python train.py --hop_length=160 --spec_augment=true --targets=["tonic"] --norm_position="pre" --fused_qkv=true --loss="cross_entropy" --residual_init="scaled_by_depth" --lr=0.0013 --final_lr_fraction=0.1
Rows from block 2 of a small sound classifier, named by matrix and row number. Rows with one number belong to one neuron. Each number is 128 + 24 x the weight over its row's rms, rounded and kept within 0 to 255. All counts start at 0. Numbers have three digits each.
After each neuron's rows are labels from the 100 clips, of 14848, where the neuron reaches its highest value: "strongest on" is what is common among them; "lies over" is the class under the peak. Only what is clearly more common there than usual is listed. The data: melodies that start on their tonic, played by one synthesised instrument.
# fc1: MLP up (model.blocks.2.mlp.fc1.weight, 1024x256), inputs 172-255
# fc2: MLP down (model.blocks.2.mlp.fc2.weight, 256x1024, transposed), outputs 172-255

fc1.470:144084139165096159142144115130077150146121138137109133125146111136134112113164150123124127129119137131091112109094090110089114151130099118125129148179111114123112155128126114137076160125140118099136119148151199109127134127151115104144098130131098120130
fc2.470:117132131101136123157117112142156150099134139167109145152166111120120127131090137125150110115128110126153122111147186156153115138135144160122126105109115101071119064118120122112167163142133127113156124142110104122077182103124097101150123108152105126160
strongest on: the note G#; the note A#; the note F; tonic: A#
lies over: G#3; A#3

fc1.227:140108123139085111128119138113098125080127149134141068143116116128098106098109105104150121149099145138088134114127153145112124146156089175105125155146126148137121101177131151130080130159135150143089115132196134135136146116120103152130134100126105116070
fc2.227:172115123100136107173087096118145148096120115150065149133169071122131123143182163151101150131150115160122151134137144150114166114086149115129157080116084113076101088132128097121144161128116133114152093126114119089084149121164123129178083133124150147122
strongest on: the note F; the note A#; tonic: A#
lies over: F5

fc1.712:119186102120133122056116080135151130166119121114132106111108124073131164073140122118126128127122123121177132108089110161107142133094136129105071147160118148163124128096149160151128114184064123141160152116118119142136121138159111133164134151092151143115
fc2.712:171111139142130103165114183098140121084113092175119112098160120143120140156135149119120139160110100158065160160145150135123140129114112092163182113089170103107134104132075132117121151127148128130094101134106117149121121121137124135160113110172139153135
strongest on: the note E; bass guitar-like; tonic: E
lies over: E2

fc1.112:101207101140169128117143135135159110106140135102166120149102197111108089135125106128128215110133103106154136118155078114144147141168133111132131117114138172139129124157120120114117066119136138190105123103110128127137059118108146163108129117150135127113
fc2.112:110138147116150123157083131130174119109138129133106127164132160115148131175140110109129153115167100124155151104152131108127139179137149142141167069096136125062087104141088090117125105117153083107117114125087119114126147127098112169124122128161138126149
strongest on: the note B; the note F#; the note C#; tonic: B
lies over: B3

fc1.574:074179153135192125123125130102151119112103096094120137121159129147131144092124158129145123179111107138124130116133122130119163124108146115093112163124136128113175111124096161209155128124126104146115132159135126148125104165138125082178126124137174138127
fc2.574:139144090126164108125154121137136142120126097110106121162188124125131134099126168099147097076126128113102148131140162161115112128127166117150107173105145113085135114133102129142162164106177151130102131155147135111110171127142135060132139104140134143128
strongest on: the note E; the note D; the note F#; the note B
lies over: E4

fc1.100:129118159171131150121135114125108172125154135121118126159114157113143145082187077112104175116122103109143131112099071109088124144168109112103139123207107122151100148113140113147099118133157130119114089094159178128136113108141116152110126131139117115131
fc2.100:154106102151106102117114115163139152129129124157126128114179108116094118107135156117145103122092091085091147152146158142151139116145082118139125112152143151090135124129117124092118162143124137125147146117135135129103199078147112084145097122115087122116
strongest on: the note G#; harpsichord-like; tonic: G#
lies over: G#3

fc1.578:103121108143166139123148124136115179138107107138131146146155145133103125083174126131093180128080071125108171118102141137093159138112101094111141107172104127118149123114100143190098139129133085138109108140146178136129119142150103102121105118151179120151
fc2.578:139131101152121116131116113160114167107174158153144157104130137128119128139144128149099135129114106134127138116152111115120118103161107115128179098171137119116115119138129086088108140106181151121126086072127125104082151091169112116096105140126093151124
strongest on: the note G#; the note D#; tonic: G#
lies over: G#4

fc1.670:143106151110123128115127140159065129111063113161172133142163103115127120141164131139157099092133112129133119105129111128111138109119082130161113163169130106138125126159099152143130160115115126164129159120156179101105109119130151109142111067138131102143
fc2.670:144107123122124137124119100173101105143132192129136143170114105114106133127097118152131122113147146126129094134144135134152103121135175127098144142111106115098133107135160142122149141109131113112168133104136124041051170110116147096089108119115106104120
strongest on: the note A; the note D; tonic: D; tonic: A
lies over: A2

fc1.385:140101141110139099125149133115109134168121105113104119121156129108161146131158100150129116125151139128093113162120089123133117110120157118166072137128127127134117189099119119121147129121081137105163213097130131141144123117117120116179132122113152146125
fc2.385:154131143116129116132075123110119123126099133101135146123127106119133125151106104124150116151186146132116093162137099100140154105071151161142110146086136129128128157148112127092178136124128151115145144113138121081125155131090141121154129143093151138084
strongest on: the note G; the note D; the note F; tonic: G
lies over: G3

fc1.660:100210118127172118111146138146158112104142134104157124153108193107099085132126108127126207106134095105150140111154091112136169150150126113135134114120131166136123117159113118120117054120135136198102127094107127127134064119119143159109124127156136133117
fc2.660:109139142128144131152089144122167122112131122131111131152133165114154132190138111111121158118170107116146145106157120105134127172140152131149166060099149133071090116138089081101125104113151096103118113117077124109121139121095117176124128127163140124149
strongest on: the note B; the note F#; the note C#; tonic: B
lies over: B3

fc1.662:116139161114145157082136126127146131128115124105090118144131154107139160083154122148150126163115097121152098170132101127087163135120138135144117136163146142163138116139129130168147097184124140127172165118122122172164101143112141155161146146099169129143
fc2.662:096149105148142125100163117116139101148114128103164067126111161133134126118138137077126143112113149110137127136106118134144128151147120139134103159120142155145116141138135165168119087136117106145105147159146129163229102158125138133123153136136135099126
strongest on: the note E; bass guitar-like
lies over: E2

fc1.722:122103146139114137147151153115068145101101139122075117152166118124134094140120153111154126132119142140095127115122139195071121162106159154120115175148108124124113116164133126181130125141151157104093110153155122128124136157126116154165093110136120125119
fc2.722:125128136137096127135092122176148110121154164127147104148143112112098114139156128133141131125157125127138139137152117090149121148147125114149171132136146101066074114150106096104126123111205126123109123134125117081119141103144120149130101156153085098135
strongest on: the note A#; tonic: D#; thin (high-pass); harpsichord-like
lies over: A#3

fc1.652:106141149119100131117149118132079174110072097132095118134147142109148143148156109099128150088128091113114153125164120117127103113132142113182096117163174132151154168117126114152151154133141161115092143132096163116149122105125140156158097086153182113135
fc2.652:092153094131148120095153103124150107143117133110151066133111157129138129109150139088118142105107139111143143132109120131146137156132119150127107156123121153137125135141140172181119086142109102143119149155142128157227103152132138125130148137128135103128
strongest on: the note G; bass guitar-like
lies over: G2

fc1.569:089117141109093140140125138131112136142072125144144152162140126161140092151136087112163132119164158141123108144147113116150131147132126124146100119080179128113135156107116103120158127080115100112102155131106159124126102136098101110158116079170161152101
fc2.569:151098134113153104117132115158101167141130105168108144120176113102130147110138142154111108130106075117119158119130184143099139104095118104114132072156105126118142122123131125140130168163082120133150149099129129155117154087131113071154096122121154131200
strongest on: the note G; the note D; tonic: G
lies over: G4

fc1.17:140165128148136141081194147112102148128119134112139127120149144148120159110144150104129149142086122101117148158142133151124127138148103149135091116144194158142141129147138145158145129129137131138091148171144159158141115129123127128136112136173146044120
fc2.17:085156101150142137105159111117144100155112130105151070120099157144137129122139138082124138111106152117153129139088109132146115147147120139140095160121130152144126137128130165170117084131112102137123138160137134157228109159140138135123158144129131104130
strongest on: muffled (low-pass); bass guitar-like
lies over: no note

fc1.518:111148127135104097077170144124102139112113144099165119124111185128098139123132095084129128134111128135114146148139143124128122151165105144113107124124153176139122133147134179154126106140128110134089139156136145158139122110124108146124125125121163110115
fc2.518:183108177129096117099136139125067161154100090100148164063157113109115113142139124081118129139138123160073130126164141122077146103131093138166131133120153135129081140148129149142123148130151133130122127135087133099068113112165124156133090161127151124117
strongest on: muffled (low-pass)
lies over: no note

fc1.561:074177125130180137116138121101158112107114113081104134144122147146126139073128134133135131167118108114131134139115106127131152138125143136098102169133123128122179112116099165200146098135128112145129131146143139142137113155128146104165142127115164130098
fc2.561:142151093119163106122150143126143130112119092106106117143191126126132127111117168093145096093114129117094157127153174165115130129121162126145114166094162120080135104146102135150161153108178159135087123156149126128114163131129144071126143108140140140125
strongest on: the note E; the note B; the note D; tonic: E
lies over: no note

fc1.60:107125136118108141074138119130139138130081116140092100137129144076137172129174097124147145100122110064116124149102106138095146141119135153155069147168155142180167139124133127143134101165105148125149165095107130158160089126133137157159137109102135125110
fc2.60:095143140153126137091135096110139105153115105112174082108111149167150116146145141085096138132111136120156125149092102097146121149121105138149117144116125162116121151117118159158135093134120115137114130161138143139220111139156168158134129171128125106147
strongest on: the note F#; the note B; bass guitar-like; tonic: F#
lies over: F#2

fc1.203:148146165105117146106133123151137132161132128101074098146120140100136131086157120135147132170133090125142090161124115099070117138103128112177135139197115136161122148100137123127139102183144157128158178096118116179163081135109143179150146133086124131171
fc2.203:090153106141142125099158117120138103144115128112169067122109161144134124125139136082128135110111145115142130138104110126141124151144116140137102163122141152144128135135125168171117082132123102141104145155138128161224100157138138136120154140137129098129
strongest on: the note F; bass guitar-like
lies over: F2

fc1.704:152171153090136114088126118145131136130131160101133093138138142109109160096127143098161117180125149157139088138172112149089178137156144134131118150134168124149103130196164133151133112158151142138138157105128111176149096104108119138123179142124147097128
fc2.704:078151104142146144101161115122141106147114135110155078146110166148136131118131136086132136104113156102143130130107112135137118151149125146138098160122131156139137134141134155174121079125125094136104137156143135154216111156125133123121142131140125093129
strongest on: bass guitar-like
lies over: D#2

fc1.702:094207103125159130084111101103166121131095106108126123116111127113132129094126134112129124151101111126131155099112134167109161129117141148098102163131136162135144084124117201163124100176102134151122123137122119165129122173152137138153136141100168139089
fc2.702:155119107117141094153142141153113155096111100161119132148172101146100137105148158121124132109095082141092158159154180153126136131116121101139146126105128110075133067124088149142135170152131132148105130141153129150085151112130121116167092089147131139144
strongest on: the note E; the note C#; the note F#; tonic: E
lies over: E4

fc1.742:111146151134157114106145144132118153149096136121135107163161127131138151092154106102194136122132117128151119128120120158093145126133144131135083148146134164139115132151146150171155134150102119131115155131152144163174129122099126117131158091161149092149
fc2.742:090173094142145136085148110129151099140125133114164068128104165146132117130133133079117138113104139106146131144116106117155125154149108140123105150126136169131140125138118176168111083130115104149110131144131140162233105147143147131125150145136123113121
strongest on: the note A; the note D; the note E; the note G
lies over: A3

fc1.50:123111121123111114124140157096122139146106084146089134109160105128182133143155106144137109115153138134086124134124110130130109130106124102163086115139161125150165181099102111127133122119096152104131175110120136135122087142128112138198116069129143154117
fc2.50:129141159125130129142114156106115146118094095103123155127155107112138141156122099139160138142194134135121113111149107113129141092098147154133098123117136108135133172141100098099183147083129158117125142113113150060118115134100130124154129113134175162099
strongest on: the note G; the note D; tonic: G
lies over: G3

fc1.167:119123121186129148109136111128083177141129140114134142129130155140120114088176115102093173126110111133121150112099095110074163132168106116085135133189102127135104144119140115173088128122161102107112094140166181122134124114157110124093106149134150121127
fc2.167:162126109124111120145094136141158159110138104169106129110191066119098122098146157155148118139105094125106158116132154141127135128139091144148135110165133107091109098131100119116112170162124156140142121123126122125103159104174092115173103120128108135112
strongest on: the note G#; the note A#; tonic: G#
lies over: G#3

fc1.269:127131110160107142137179136140116116142133147091143087140113179111094124135098131110138184093120133088136111146132139140137091154131124120181120102125144158160134157119158110124137103114156132163095148135134115149177113128059123167106154137146099091154
fc2.269:102120123143130149157142148130154129108148136168133100143160116149122150151141138119141061104110106120124170139142162102156119105162080123156128087114155112114173103127108120129119153128124099138096123151144121146175136110105105080125130121155108093178
strongest on: bass guitar-like; the note D; tonic: D
lies over: D2; C#2

fc1.659:091125138165126135121219125115112122125127145121136130139120168141082135134123136089128102151111131084129139155110126128124098169151102115144097110122134181118139133136125143130129115128113095136123135174155145158132151116137095117165085134127122112152
fc2.659:153138138146107113103132111142078141150118133099156175087137121138099115112117163093124112176126132139113103151154132118088142099139085110137121135130148134126124128125129132132125155117161115131133114135133145110049147098161116127113092148115112122125
strongest on: the note E
lies over: no note

fc1.407:129142118127134123116161122129079114126114140101161079160168150131116124128127141077150151103111144119133109147135133183105128138155140118124110139130139155118101137156165140169165121118137091136102155144148141148159129135115118106105122137163138073139
fc2.407:100142109132139145095136123134150066149141167105147061118108138145151126114144127108120103148119174114125126129106103109137114126158120164146106164130132147105109141161134162175110080105124091116134149138154134147225131138140143113121149166120102114104
strongest on: bass guitar-like; tonic: D
lies over: D2

fc1.330:121089146109087126113133128178063153170105133154143144109166121101114175122130118125130112141130086177082143127135176123079134144124096145148142111157132083096095104162106116135108143145148133104139163141125104112087142085144071124152089126125122134147
fc2.330:125138128113134146130138120114120156116128130125137172160138134114141117113121118154132147120121142121156080129120127142149095138125136124125102126137118104154155124102139122140142126155125129147137145127148140131003123143115101138136144130148147097142
strongest on: the note A#; the note F; the note C; tonic: A#
lies over: A#3

fc1.139:100134155125126150136140143137129150141044106154136143143136124129110169140131103109169132102138134115176093133103123141153133108142139119147064150089146114137150129096123135138187172111076104138162155164102163121125137114098113097144145078143154125152
fc2.139:159084122141108138122134143161081145151161136156134163125107137119108119126115093176120118139102091127103139105130139106110128119138096118097156078150098164160141124131122124094083142137107113126131146061114149121056140100119130103100125115121107126152
strongest on: the note A; the note E; the note D; tonic: A
lies over: A3

fc1.468:095200095143158114111151130149161127109145132115157117140109189106100104129133107131120220101134095102158141100154091108142154145168122119131138106130129158139120122156114114115113063132134142191108129096109125125132064109118137168109124124157127123118
fc2.468:118131148111147131156080132119171114115138134117101142159131161122172122188137107117122148116177115121150144113144114103128127175131157135154162068096137124066087126130096079111134106110156083100124106120088118108120144130087128174111131142158131121152
strongest on: the note B; the note F#; the note C#; tonic: B
lies over: B3

fc1.216:104120121136121142121146134127123121129087095153124150118109124129157146151152094144140112069136105069174121133098092120166082104116098100167094134148138121185207148085104136126151135109100139146136137129139167112110108157125166154152135072114122126148
fc2.216:118128149153149143108131131159102158143103141134130143140134126108125136129144104130131136105144106103120111097114091124115127088167141108110113137143130109137109154112131121117130175072116103114161119106091186069110135103119141074113134081141169137127
strongest on: the note F#; the note E; tonic: F#
lies over: F#3; F#2

fc1.380:138096099104092128130133088143124163115144120153092108144112117107112146096137106130101161095042085144112157129104163152140115159129093156132142077146096145113118088121138145153094129211092143145119111126161130146123156095133132165147094123121101115123
fc2.380:151141115126132115144080122106150144080132102185091136113145108152158132133125157138099154136117112122133134151165167137181154142114152119116155061101136147095138068107130117126148125147092150125147095117133097154100136119134119158178106112123141147112
strongest on: the note F; the note C; tonic: F; harpsichord-like
lies over: F4

fc1.570:080137125119159145096132113145124116131088157103126153168091181127124110111144108093141132146128136095169094147105107153100180116155139120114107179114138140164098117111144156162142071106132067138147126128136131155142127152113113114091132118105156120107
fc2.570:160123144126100119123073100115145154128167097140109154083110130105133135143158129130095138158125121138126123138119101096121135128116098097155150077124128164161107127135120106087097126157094131130125096120077140104112138091154138165156095146121111145120
strongest on: the note D#; the note G#; bass guitar-like
lies over: D#3

fc1.97:099202097133172123110147141135162109107139134098157137144109200119112082137115114127123207117140107098153131121156086113140156151153131094133134115113136168137128131152116116117127054114135135183100128094109118134137051123116146166113126124156132135118
fc2.97:110139147134137141158085143126168122106130123141112134153126159121138128181137110118129158124165107125152147092160125105120138167143141140142169052105149128080088105144089080104118107120144090115113114115080122099113141126093122176121129128156133116145
strongest on: the note B; the note F#; the note C#; tonic: B
lies over: B3

fc1.173:121142095128156122109124093119145117125141172099111127137120148107147137094150140092122120124150172093138089148130101145128145100146160131119102166121152129147119149120183098136146119103142106101150120141134117135159137133107113080106149145112142113114
fc2.173:133110126115079162120118129131121118149157145130122172112095126130144123139083085168119125158126133101146103111135131095149098138135134107130140061139114171142123120127148104087122105116099143121147114080121129127107129111106142194089127123113067147108
strongest on: the note D#; the note F; the note G#
lies over: D#3

fc1.421:124177146131146143103160086121114167131105093101091113154162110123152136103158141138130139141113110116150112130108092132114123126137145105162071169168139139138145150133160147148186163148113152156152177125145177139136100133119147143165138125121190135139
fc2.421:088153104144141131102155115116143107151116128103157069129106163136137126117140134083126143109109145112144130132104115128145128155139116143131103158119134156143126137134132166171120084134116103142110146158142132159231100160128140133120153137134129103128
strongest on: the note G; the note D; bass guitar-like; tonic: G
lies over: G2

fc1.20:103122123120178117063156115150117138145125157103129122148125187094147122099146087094126107150125135097107086143143093134078166080145135112114118162140165144160105151165141122131115100113139079110145153077117130144146131107086118087106134115124149124122
fc2.20:137121104140102154125084123126145135119146144167092162116081136111144129116127108146133147139148161101140093122139109135115142110137148121128127113150147150197128098131141095092120082159129139127154108112105102141130140129109109176103125119101088131086
strongest on: the note D#; bass guitar-like; tonic: D#
lies over: D#2

fc1.733:127123170079154130122105114143138106150119094109161119159133144147173100148127129131172106101127109158174103155105108129117113146088151101155126145102128139131128149122102138149154093115138104134117166120118131154136106172109163140131131105155141131176
fc2.733:124116161130161151124121102147122117151132110099142162127110129154165093139128140145122123139141110156161120129125124098100149091100126102143153111093117133125148133103119127140160098109135094168143125120109108144151091178133154145126097132115152144159
strongest on: the note A; the note E; the note F#; mains hum
lies over: no note

fc1.419:084136147120147181113171138090107156095123141085088121157122165112137138103137119129131148111116143095130105123120108144102120123127142150130076140154149144170146142121163135152165135121128140117117114108125130171169120130093101136120150108149156110123
fc2.419:094158098145135130101152101152137098145101140127180091117093155186106125116134137085124122135099139112147132171107121106163129130163104140148099137107147160121136122126102173166128096118109071132128147164131158143189125138137149118117140132121119092133
strongest on: the note D#; tonic: D#; bass guitar-like
lies over: D#3

fc1.288:153133148139164157111171116113113126148139132073087122166117180118172105113151112112159132155120119114126086178117079127079142102132141131136110154151138168183134158108155122164132131142126122129149155096137143152145129138076157139140130117099167143137
fc2.288:096151093137136123105160110109150102140124131104150061124097167136142127120135134078116139114110158109138133146099115132147124152135117142140107157117136152146127144130139166166118084138114109138114142159148123165237110153133143136124160148127121104123
strongest on: bass guitar-like
lies over: B1

fc1.455:124131094127123127080110084132128137125134148118114134135090116097150140069166092112116136114136145128134101145123102135123144098183144138101124165138129126176087123101187145136110103144139139116162106114136117125147130101128125146113127118084139140064
fc2.455:110164133103132116116105072127163131130155140106111148129107121099132143097121117133114145145168149120173115105133122122122126154112177127110115113134106139131106122128169103127175113133108141118144121142118116077133138118141119145122127146111134142107
strongest on: the note D#; the note A#; the note F; tonic: D#
lies over: D#3

fc1.151:126119166130139125118169135111095173112114161113139114140164116114117161120146129131167150131144130098117121113147108142113161122151155115101113128156134137144072145151172113141152150125149105115132148104149146139137116113130109108127110133165170067133
fc2.151:089147108136132132097147110118138101151121134103168066115111159135149128117133135071128129115110148119138131130106119130141127142141105140136104165130137153142123134133134171165112082138122108145108143155145126161236106164136135143114151143130125105126
strongest on: the note A#; the note F; bass guitar-like; tonic: A#
lies over: A#3

fc1.132:120133099141134118077121093126108147118127151118114138132086130112144129077163084094119141114135155130120093146129092132124137086187151129100116165135137130176089131113193144129121111130130128112155109118127129129150134100113125128115135111088154141066
fc2.132:123148140110114125115097081132150138133147138116110151129102113094128143105118106140118142143164146120168108100130122121116124148111169127114113105140106141139102121132168101116163116141105151120153119132112118073124144113132124161119124136109120131103
strongest on: the note D#; the note A#; the note F; tonic: D#
lies over: D#3

fc1.338:121139134131107144111129149081096171136116106119163099132136165113155152125132091087133155103113107147122151117109123129106129167111109111149128110154170153151080163122114117125118094125148141119078128124121143157152085157123100162128147104157136138128
fc2.338:140115180114130145134132158126136107135128110101124134099149105135127133123114129132157085146159145114137114091103110144099118083158161158122107168152136106159094166126149123121157163089155142106133112148127121086116137141115149122087164147114143118146
strongest on: the note F#; the note C#; the note E; tonic: F#
lies over: F#3

fc1.580:125122145174129133091158106139095128164102145094127116135138128096116124109138103122129142120142161099119063126095059148099155115140141143149063175154125148181099190127165142128125108133116117118160164103139157122142130142138136130134118151105131111101
fc2.580:153099138050149108118107111115112113121117142144075155113107133110166118135107138137097076160157185112115118144135120143082118097075185132147098132129136108131140164144159116108152137128105134108171124115105092136120156113114141090133135149092134147118
strongest on: the note D#; bass guitar-like; tonic: D#
lies over: D#2

fc1.613:133140106092136118134142159087129136099076115132085116139167113131156123090165133147125166141127138143083161114139148129118118136147149176148079130130130112113127149125144158156142127129091145125146153135138134146141067134098099107171116084126185145071
fc2.613:136139106124104145128079125107125133142108084129150139108093138140130129169116090121137131147152095103159167167105116096141134126059094127145146103100112177117149154118060116101128127108123122126131143116125169106162169147143132143160144156122135135122
strongest on: the note G; the note D; tonic: G
lies over: G4

fc1.757:095132127137123125124140122115146114114157159100099110155125174149154126127144118143120125141109114090148104151099070114138114143159108095123134123135131151136124146108125111129122100111150122112097120125156167157151111112139145153130106130157111126125
fc2.757:087145143145119164134151114154108112148135156157150128129101108208076111114086133162135102188101115124167083154111133111147103115140091115125108093128126129106179118110100129100135128114094097135148160146153150137107156117137114105146104115097079122150
strongest on: the note F; the note G#; bass guitar-like
lies over: no note

fc1.593:084104106124096139134135136122124140134097115156110139157130121156150100138151080136165126107151143129118116147125109123159110128142117130141099113103154127126188155096101106115130127101098103110125155125124172133126106137096105113179112054161139145097
fc2.593:148098149112151112133122102161108182148119097164117134135182084104116147106147150150114129116122072136127152123138162130095153117084122122129139091150112093093136136118133133140148178157095128140161158120112127122127131104138114068165081126122151127182
strongest on: the note G; the note D; the note F; tonic: G
lies over: G4

fc1.398:105192105087123117064103089110144140108121124124122111125108140101137129103116106094119111121101103128127159117119134144120141143110129174117106142140130178125135088156123176147122088181107141134116118107127120154128119143153120157154138132106137144092
fc2.398:151124117127146098177105144133143138085116090171095139146168098156120130124141172140126151124101076146107144149150170152138159126107119097119165108090124108082142060116074133136128165144118134153115101139143125145085145127128128131180089074151141153134
strongest on: the note F; the note D; tonic: F
lies over: F4

fc1.480:100153147103128125093141120131108169128150151118156094156153150130149156107160081108161136111138121125139094151135102148126144134152150149122103131154125136150091122149147112157169106140140113121105153119136138135131102105089111147150119124152145100144
fc2.480:079141113154128143108152115116136111160107128115158075117118144153148123125139139072135126113111148126134124135101117123140125139144110135136100160123147149138112139129130157160118092124121104125112134164144135159224110165136121131130143131129125115123
strongest on: the note A#; the note F; tonic: F; tonic: A#
lies over: A#3

fc1.321:103125102133143104160210108112151132157150128054092123130121162106105162122097132104125164109150154087125108140100130170162102176122182159117089148108087131128151169094160132117162146139140140107145156133147108136130147147123118121135157149125097139134
fc2.321:146118150120133129139157117130091079155127155095135105153128132143110139128089148147114113098122158142116090132116125139141082119115152112129131149114111106102141155125156130126125167111137122134136146140171138102134152113114159073086154172126127090163
strongest on: bass guitar-like; tonic: C; piano-like
lies over: C2

fc1.41:106128142129121113126200143098118151117111143120141149155130156135114149127129125096141123153120136101145107139116142141107143111141100158166078113114150175134147127126146118153151127144114090136125141154152139175120122113121120143134101127150140111129
fc2.41:108152129126127113089154104143129122161126122095164077104115149123144129115132139077110144120114115149125144124134117119109132140132094143157126165139122136129113126155105194175108072137138111165121136129114109143192075155159137148122122154131124124125
strongest on: staccato
lies over: no note

fc1.278:100200111135161128126147133138169118097146134111153127151098194118101088138130106131124215097131098111168130112151081114143149145163129111129135107111130171139121118156112112116110072123132139198103124099109128126134059114116146169117127124157131123121
fc2.278:112135145111146128155082134128175117114138131124101127157135160114158129180139116106126152119164107121150155103144128111120135179130148150150167074103133124061083110142091089119120104123151084102114109128086119120129147130099115173118131141160129123150
strongest on: the note B; the note F#; the note C#; tonic: B
lies over: B3

fc1.672:117115149120117123117130123151094147106077106161134094142180095122110146129173140142146103102118078119132136116128123123106124142097077139145114148189134113127144123147101134145128155120134131131101154152142182102127116123151128121173089068144115108158
fc2.672:119134126133126122125128124171092121134095174128132151166143122098107143136092121109136135098145135127121110083159155156140121119158168143084133137104110131084108107149183145120160147090132117118163122122106130051078177107112140091114095091122145117135
strongest on: the note A; the note A#; square lead
lies over: A3